{"weight_standardization": false, "attention": true, "beta2": 0.99, "learning_rate": 0.0035, "precondition_frequency": 25, "merge_dims": false, "one_sided": false, "adamw_lr_other_params": 0.0021, "max_steps": 10400, "batch_size": 384}
Rows from block 3 of a small image flow-matching model, named by matrix and row number. Rows with one number belong to one channel. Each number is 128 + 24 x the weight over its row's rms, rounded and kept within 0 to 255. All counts start at 0. Numbers have three digits each.
After each channel's rows are labels from the 100 images, of 14848 (inputs lightly noised), where the channel reaches its highest value: "responds to" is what is common among them. Only what is clearly more common there than usual is listed. The data: rendered dice on a table. In brackets: how many of the 100.
# convs0: first 3x3 conv (model.enc.1.1.convs.0.weight, 128x128x3x3, each kernel summed), inputs 0-127
# convs1: second 3x3 conv (model.enc.1.1.convs.1.weight, 128x128x3x3, transposed, each kernel summed), outputs 0-127

convs0.37:131169164073143093113108135079139146103105101130072138119092125139129113146115156098112135152099139168136121117126132130168137106141127117065122141135135110119141124184158118101124146127121134119127156088140142149135087135109107093131102112140147146141123122118147105097141101163115121148120105122134104170128142131154069120113093141104126090133062115155111132159096119127071105154145
convs1.37:167117080184105156148152129164112121155170149137190124142150170146148127112131112113116157156162112107148142129111125126138125132126164140100144167134117144108107115120111148127113141149144154120121116126141152127143139143167173168128145140124082173145115150151108156141137165110151114107189126135127153143109164138139108126125143146143153142119177159140124118093142202106162147116157
responds to: dice: one (73); total: 2 (26)

convs0.81:120127132082123153137133104133130173150125069184110132134089090162133129113138078121121109160147130134149176096140128088133136138121155105119154108137104120108135134173124106099056153122130097133138123127135143117144136110119155131135152109129134080118125094103094123109136127125130148124150118099126124120124098099103106146121098119136178118123075156136134125132131176075110069101161
convs1.81:134094133109095142168102078139168088079094158132130150123139126141079155081142148147121143121100113136115105138140146094122124128132143117122116109132154110117131112099122129141149101129110122145133095136137108151132094136119099141134074138104135135114123122139111104210104145124133123111142164133150126137073136140112100097101142140109097123116072063084122131112119113180141090119108
responds to: black die (73)

convs0.64:133150132123117097084093115170128121143156118142182120119156128120131124133125128175113126074127077088158145126118112092112183125114109130157108137121137123136098107115091101101101171171166101128189114118158140141131146120092155121089116114150103136104119114133137128118149131129130110156115096157126132075118114144141145100141115161081137109108093144080103125145121148098117111104165
convs1.64:133132142141124146149186122173141133141156155122127118150155091138138162145121118055137177132108108143125144132124127151127097127126152158160138136142106151122169207138121129137160162126095175123095139129154134126082126140120131132160162162119154097145097129135160109122142105139131127135155150131100163118138131117170089160125141077123117113167137147145147149137135142124158191125116
responds to: white die (42)

convs0.82:107123093118099121089138108176120124139116065172112115145145116146099100107144137131133134126157120166154089166135156103099121134157124117135163113098171107088118155123103113055154122101139173083136115141150138132158135125143132117117135169115142125114094125127138132120118140131138147139137108128148129106058101119137059134109133133157135130134106133150111124130118156160073151090128
convs1.82:127119115142175119123121112106112158130160177049117184145128140127140139157084158127097097178143096130124177098112140125154123141127134133094114153138088132154160116139134136124135139115110063156115109128109114101119113121130135155117145108131098123149123123099083128122121086147093107120119215109104106133160117136093126120118130129112130111141123118102151112161107149101159117123146
responds to: dice: one (75)

convs0.105:128137143066150138118125154135114115142121081143111140121154095144148132157111120121129119169120122107082128110115131099152132127154113152140173090076116156121109138186111104107124149137135108098123121158116157138135127142095075129143079129164159144144098094105149115110080127171144112131092138152149134159107162133146144163103120077115081062141124109151138133111112122128140130121137
convs1.105:125142138173110163145100119118142133108122142137118137161127148109154157109154147144156126118131132171143140148113124180135117125122139129106103153212098101135138127109128147123130131136119136156154162085132129127145125115147141142122156139108120121167154138135116137154166116117115145125191108149131154142144141134130099106134156220126188192115143153137123119136149145156154179147152
responds to: white die (80)

convs0.8:130103118117100141107125151064111133133113118106080137126136103104088111084133129115071096116109145165170104144079154129169142080153172127061172150117096104111107152159091136085125141104130138109111141129143140123136130132140128155146099107113121118133101149103113100115118136124125120123141166158129119170113125113143143110121114120172134126172135111131102103111102128102103075127109
convs1.8:098078144125110121120060097058106098072103123139085117133134139099115138139126128114141159142121126096088118128122146093110107133137107127246082113107173115146125122124141108110106097114117096120118126128138123127116132131104131125120129123121134104134121103101149112124138133125113133131118108118085158089134123120107177141102144117112121103106119122132168122137142149116088137161135
responds to: dice: one (77)

convs0.124:137116114125091165105132126159131130143123124123131158167125127136131018136148117229123127129122120103109149128125125104119118138180138120157087137102120120137098149111125127126118127138148114078124142137119136103186122143096142120098087145116133108124030132133117121136117150131124110124124147109120147104118124127110132109120121161148116141155128138111136131165127120092115131126102
convs1.124:153129125110120090124121130113135110136127131155132121130124138134133147101083133039121125092143107127160125130099122138154133150082094155099136122109145108141123089103131110071109153143146125144099078080139103160083118127101122145129133143114121116159110115119151099103129143104143048114072111122119132149131134092144098100136129111113150096123124099144153130108114137146151090144181
responds to: black die (75)

convs0.68:152144144135084162117103162158128103133132120141141137125146127172163140161148126201122140117119128127096159141146124120140110175099125150123100132082131124119136158156120132131130156071130160116159107155095137151154137130160160124117157138114117125103082114116134129144161118150054168126148142132144126155111114095123126065103113164141101108124143120102128142108104123134165133081168
convs1.68:083121098138136104113127129083153103116089112099132119147146133117108086129141142215131100139147146123164114139097135116141121091138110112119117146207131097108120099134131124185118088102112129100142187161123138146153122115106117144116138134130154160163190147123140126132136149123144135136141150131132122125132106137117149153050131159141121151107151128144108098148133128135099129138098
responds to: black die (63); brown die (41)

convs0.71:142129138091069128133073136138132154169126181124132141120110091126098131181122107132145146149091143155096134141134139098103146138115095161138108163132124131131133140089149125121128147136120133111123145099100089116113130099099175157117125150113140147124124102128142103079133073113129113142118161124143073118116134128087129107113135109141110124101148136065132146117119197119143074139153
convs1.71:100116158100127133114120097104097146143119102124144099117123148119116087074101130125099119078150144149088097111139121102130102150146131121134127135101150122094108094146124100083128121148098172092124128183136129127151116128140130120122091100155113117127082151168125120152118189079111117110117124143125141146107128106104177114140142115104129123148089118169098128129111072122093154096086
responds to: black die (35)

convs0.57:145109110139112137144124143056132122123092081123078120160133122092189120156160178114098137151125198148114136107121151131152125126156148099089107126124136116111114147143099150120121151130139147070140115131127128142072129133121171154126132120124135117141125053113130121110116129136121088140135147096144105129107114125128115107094123120140150094150128164145092096120102101147099100106146
convs1.57:112136150081134089116149108130102127124105172140131123062128140163095103115122065115133090137129050138106114101134115129065129124121110174141145145139145140171127151134124110113127102151103133186093122109150110118119111105127080106152108134170113152104092152115141142113153102134128116150109126149123126096090138121132102118152122109118089147128113100114159147165124153100135127125136
responds to: dice: one (67)